Weights of a small model that answers yes/no questions on an image's attributes.
Model: encoder widths [64, 128, 256], fusion encoder activation geglu.
Training: muon at rate 0.0052, batches of 64.
Data: trained on small renderings of single solids in any pose, 3.1 epochs.
Rows from block 5 of the image encoder of a small model that answers yes/no questions on an image's attributes, named by matrix and row number. Rows with one number belong to one neuron. Each number is 128 + 32 x the weight over its row's rms, rounded and kept within 0 to 255. All counts start at 0. Numbers have three digits each.
After each neuron's rows are labels from the 100 images, of 14976, where the neuron reaches its highest value: "top examples" is what is common among them. Only what is clearly more common there than usual is listed. The data: small renderings of single solids in any pose. In brackets: how many of the 100.
# fc1: MLP up (encoder.blocks.5.mlp.fc1.weight, 768x256), inputs 64-127
# fc2: MLP down (encoder.blocks.5.mlp.fc2.weight, 256x768, transposed), outputs 64-127

fc1.135:130133118108127106165098056092110147133155159096116138155163105100131077117125159156156163158151110111151156105169170124086132135130111077151145062130078122106123144159042186112097158135151144
fc2.135:107087101186114161136141113148131129126149167105128111161076139115079117097080151105167189109186114114147123142097098157090158096123104153132088168166124086150131132107157054118144138181138105
top examples: purple (37)

fc1.285:117141084126122095200144142091136139145179154125099084133084160147074139164052168158149167147065124086134146146092143148101115155108158130135111146161135132189102058146111181086114149145147122
fc2.285:068112061171070127099087187123108138118155136127133128160078184041170158182059110026100084156177150122133142165194119131116121075113102182162113121141110162073138146137127159155128087150120157
top examples: teal (44); green (44)

fc1.88:098104076142140068119114141115133081180113166078098009107141123170105126137084153129110216136122103101156123133102121132098166118146164185163179132110066125097136107099159117138132144146093137
fc2.88:095129080121135130141045176117158167125178113104121118112181095113112132093148164104111173151153125121169112101112215114104167151088152192180082124160109178095118079084161072125101133159196176
top examples: metallic (92); blue (52); sphere (28)

fc1.334:109141079111143157119094124122119138101141075169148166108129099127151153117139133111151096108070126134146091144150146111155190167102141154122114121100120118125109088078083138095120081113054173
fc2.334:194124123153089147092123143191105126157110106076129135144130192134135090131109076125156182140162139094137116183070155183075097071129159112132148127133092144129127080101101138146163172157146150
top examples: green (50); dotted (31); checkered (27)

fc1.143:066144123120166106160086089138174129139130107065113169148141096160121103087098116082155098125112197112156126151073157096118112083144159127129131086126106140111162128140167122158108129095143151
fc2.143:124148107151112168099204114157130119163099144145124095111127128105122156139170158243076147131183126143052125101141067155111145138096148118092113121152189160114061118116080145067081143181120097
top examples: red (99)

fc1.589:120123113106090157122112119106139140123137182161165150113130192162147199138101211146104116104175184065171109115135106128143129179167095142135147145132097147114118167088128184154172080096155130
fc2.589:169131139138107166126096106121120094062177172114123128085175157126116137088117090210165118103133135158140128065121155177111125137062130083162155138104144154140086141114094083129118156155151153
top examples: blue (100)

fc1.109:133119147104185140123082136096122131094074073152169149145142116093091147126165154113124054121177119103129102167071127085147127153102106133068113099108122149098123112150152148098146141138176171
fc2.109:125123109161075167085089180200129099117109117175142250121142137139106134113109193146180125190162107162103144122132127089123139076113139125104111104111140150092158090083104082147139143127094138
top examples: red (72)

fc1.723:068148136132149153170111087069127119126085081176101158140128155103063108170135140091154079146108125115111101107107114110106169205111131135076133131101171165117110162173109152069102113103155125
fc2.723:157140025132120114155145083203079174181133122119223144123109157104124114189068189155160091150144080108184135120132069138127105081091129175134138139119091175043164098100121133128132176193115113
top examples: purple (68); matte (61); red (27)

fc1.344:155132094050145145071165059154165173126144087101125122132118070132079147126121169144064074122120136129202057159124128111174156152194111133172099121118138130116184063112175121134152152154133082
fc2.344:110137097112099145181124156130098115141132154132107170130098138148134194137183134125146128162138156144126119122120131124170129136078169133136096096121181167113140091125189116167141118161095122
top examples: orange (65)

fc1.378:161141148101118190091127094130141113147125123099109121154141056124141165071140166165078083123097133151195125146078153142122167157130230128085124097107089183129096101182151140113147096176102037
fc2.378:117196081083130097135150172150125177134055101129067142138156138113151134104094119105120127116120165118204110115127091107116115158109166079118102109150151164140094173084129142132112103102052127
top examples: orange (67); brown (30)

fc1.165:103156136161131162104125144109086177079088144088129169157128157105124084107097135119108148175144096125199122125138111118119098155127142151104158101210077181136147117101078086142124151140112117
fc2.165:122161119155102134116212145119175187089099112120149132148106138156111198151055096164113112144169142095130102138088111137127118139094143178116122036075097131091123084194120144072125146129123076
top examples: orange (37); blue (36)

fc1.592:097097149117128121143132144140097129130155122124097095110132111146099181121180158157171087143156126146166148113086132206121133097127173172145140061083133120111149144104157114169126109133122152
fc2.592:163128156147150129079090125173132119170099117124163107120123106043114131141108181121099138151102152122117135101104156159131165070113100147083144164153035097062141117167175124129117067120126150
top examples: metallic (79); orange (48); brown (39)

fc1.6:128163161114099158210125082130094122111065072119123123162200071128114102119094148067227096116151131111157157157095159051118096178150164085094086140099087130122074101122116154142157098112091143
fc2.6:144127115130068083157111114130129132149106140150155161186061221082185099125162124142160100120103136133127077160168107096150165116116156099075204131177114125142147117078140143094144184158106108
top examples: red (100); matte (65)

fc1.356:088142146131124167166067041121112114137141164122156165216101157167163082125154114085119134138116165134139176106102080105092166159101142099090138085078158160104107136173174120143139145141178095
fc2.356:102132116139149071160158124131161149102072114087080164167066163076118104156149133097130140151216118127087133119145126116169170159118176105094125073129182128219152129168202101064097136134117105
top examples: red (56)

fc1.220:106133143131084160143109142145152120083149142084113088172126118168161128131131103076146113167118181103118121137106083134099099126085139149146097131123152135144153135106128119149146092097090119
fc2.220:174141106138144079154093117125161100194119144142080147097115116075098115126103143155136140033133112103130151102132101111091125167121127119065090142133111107096105116113175156141121111168175080
top examples: blue (82)

fc1.386:192108161120093114089178147129156097054161106075149137090129152116135156150130159150123060106160172104135178162089095116154157138165144117127184090170110159113124107110133070106158132094182083
fc2.386:132151126137087136150117127092156189119117132142069113096144123091192120185118140144156141147107176142151114107124152138116130106147087072075159175153180124118148159128120123037121145156127082
top examples: orange (58); yellow (34)

fc1.245:135129088159156102168083164092129142159113148129159148124185085076091095091142166168126127114145116124198102138132153155143158161158118063119179147130166115127088120089140115063187122089113113
fc2.245:107117097164114146112141092138087116130131079092177182132127164112136104138104156125125073212075123150116129156084104123073113038094134110099127140091128178115220115131131109166121146137128138
top examples: red (99)

fc1.568:096088125138107079143087147155117153118113098159173132112161087109068125155090132151138153087148094113095164128116068166182193166120138117059148181158132109087048172158123117108113176150119083
fc2.568:157180088123100120097136095095044136090135110095193154161147140246103087110093148135111094109062099122117164155096151142127151115105105114172171127073098123097130161148177077062143122187186152
top examples: teal (100); checkered (27)

fc1.620:125120130143120158123136151099095203141080085177094114141128105131104106149141148107107104175103155106094071105110091070125084162118154154135136122161157132097136103178119129104111140082125107
fc2.620:113171121149117104154135054147206083113108091164130159094178124088138135135114092122125130080119164136170159116094067131024119087125073113090125149125148122068133108111131095114181140176138192
top examples: plain (94); purple (81)

fc1.96:131181108103128116091095099148055220148106106087111128108094105115125141157128099092072116181121128085080129117133109132131143149154199107096148147138125106177128066108152120091089142108086115
fc2.96:104120138164086117158128056076169077126070152151119147174120107134096070117098090156120102099092176125177180134090101076182104096087174156188128125126122174090142090141140132127160169108174107
top examples: orange (58)

fc1.656:128118103144134154153152132106137126107155125163111151177086083134195134150118152108158084138068136176127070085090111161121138166079123144084163073164130139118067159101121133125119085090113095
fc2.656:079141031107093087151097105161120179132097134132129126105170187122096078141150115129115144179134115077124167126141168174180112138164118050198138144134144186123103146127173116133119151127138153
top examples: green (55); yellow (40); checkered (27)

fc1.542:154080171097148100114096091129116127177169081141142148109140123105209142025188106155156129116159086160153119166118106134113127104095133126067131128163143155144157148164146125090138152126128063
fc2.542:093117116128165095127150073133142134119134142118128106122177119104143129122079113145091169124139166167132049136166094133105152088151154136140064138196096098142156186124109102168138097091100113
top examples: plain (91); yellow (31); orange (26)

fc1.735:123145137112098121154132158106112151168126127140147093089120087132069119152169091067118091102160157157132144090177114127066167141129090145118142183035186122146119088138125121138121189145146139
fc2.735:123144096134097121136097137098150113052168117065125184171132060073102163138132127124127113184082142192157148147099163091145155071112147141117096107148143197111133117127182144110140063137121116
top examples: orange (37); sphere (29)

fc1.277:120130143110101080149152134120151085112124131125175107129114145136164150107153079101146086109091110162090113066115171102172140142127175086105113161129113152152112140070155140130116109078110087
fc2.277:165049134087107111160118067174162128106141192078147126163146118136111151156101128166106147113072161179151099206173131124101094111173135161091109125094141138087172177144117112157161127105162109
top examples: teal (33); striped (29)

fc1.49:091148093133117062151061152131114129148179117137205109100177141156128134082120139154160131164148120085160156113071088163142092151116121178155147090126162100100091105110129131138085146146102125
fc2.49:122170120163104160051134130119105057083102145092163107140139174158106088148098172138127121085096125191153119189119137165116122109131143060147178060103135133132132088194177170114177122099170105
top examples: teal (71); checkered (26)

fc1.461:114192165167122114188080123139099131120156130102143160179131099124095076120116189125108142163129097132146143166138130127184151183188180085096155130063174113093099115090139165157173119151081142
fc2.461:181100128148118110083101141095126103079142175118173162079104088119169119124134111170125102115138140085107092124069139090068155092097096104125146133148139181167162082165106083150160141135119114
top examples: metallic (86); red (60)

fc1.180:121104128168072085146096163102135135102120120100130082091154124098074130157098155134139080096097124110177139141132160114119149141117145177086131116145099096154143089120121143128141152099170088
fc2.180:135122088167105152127107115137071123154144162082101095155125142127102085065126176153163125128078111113179128117160192087108145114112077117131130139097132104070132138066120125111077148118093093
top examples: teal (98); plain (94)

fc1.427:152168107179120131119117117142133107102071101124178087096141153103109165171132158086153085125120176134102122075119106074161144193161174093101146120127112113096133076126172125124096132045118170
fc2.427:186121077039132131162137119126079114130128096135166107129092149152115119135150121139182070150090093081130130167122086116104052118104116174111139102179160190084107150111116125126162104119165134
top examples: plain (99); red (86)

fc1.65:123147115110185129138121116147096122114107141092133067097153102095179033164171123070081139132135126136107169133079067132156155114106133166079071144147172169093136119156068134117175107133084112
fc2.65:112121160159101149142140130131152136171124134155155184174067115180076132091031136114192103080108105126196077105156186144102096119101161071127197133072103149155095103134220127180164149136116112
top examples: teal (41)

fc1.585:169141182129113175135178114142104111121115155078118122129140103145135135166070133091200076114155145115131119181105119113160062069120192169130062131125158161133122124135064118101110133091101102
fc2.585:115071142123101135139122176084154108162080130208153137135105108063098130069142176102060161148122075171147172114174167112111106134114135097072211133145069133112089147109127106154169115161140142
top examples: plain (96); teal (64)

fc1.416:146146094128103096100082146103065175131098100188101118128129143158130146123125116064136061104161123092135117048115114145142132074106151124081105158123172108122082131097099103152099140133155148
fc2.416:156154182115141137145135112179152119149119127177148128109056163072134116136151185116094123147123178149181109169131103088132135086156075124146134118125138104151165117165148150167169116141125132
top examples: purple (100); plain (92)

fc1.692:121164173141127118130169085085109148123115170141101123183127153211130158085079123067164116137158114111043103133088051158148172117064105130081093103133157118102139145118157124183169149171145129
fc2.692:144153068110131161155079162127132052095197099106190171061111099095139125124123112149120126092155110187175140158111134097147140130183178116151145133121107162144140082100076111081140162085101153
top examples: orange (43); striped (27)

fc1.444:140164149098110165120111161109138128132095165125090148098119130142097191142075103097156134175184118155125117150127117103097062169090128148157146093097119126112043095143075081165169143143132102
fc2.444:131112203119226123153139152113121092097156092155096124143133123127124142093156147150126120134107148201166136098114091118156149068153113191182119122098106119069188128139196160107135138109147133
top examples: plain (98); red (34); pink (26)

fc1.141:136126111117103121110067130174123089088118154119206125096152139093160119110073171139135143084122105123117172070108081151111174114180093119081196119141071145141200073103141147162130134089178108
fc2.141:096114104091075167133111125098163163107125101143147118148092099131168073130181140106160161066125104159094145105125110137160125185114100132197060093179104165136123143157121050132168164105142185
top examples: red (46)

fc1.284:101136083195140125104142133103159121162120174099123209178107069128122144115120104138027122154146178153122134135130123132097107136095113116133138122139174161210140074107120087133127173120111150
fc2.284:118142142162089149157098091129094198096139116098150123112118090084113088207175101096149183069091142105113101138122094177140085041102189099120120136167120168121097157144122148110132139134140143
top examples: purple (87); metallic (66)

fc1.291:161076094118143151137065120100077111102127075171202093148153130098148152140124101120175101126114154107191111085164107146126122122102117188144137110155173111130091144129148151059120146097128119
fc2.291:113133106166136125081106114139148144105157177128147113121100180175119143107041172106139129127085129151148138166100118133119122112146081055102158133127118155093123181065125096121183144105184144
top examples: teal (93)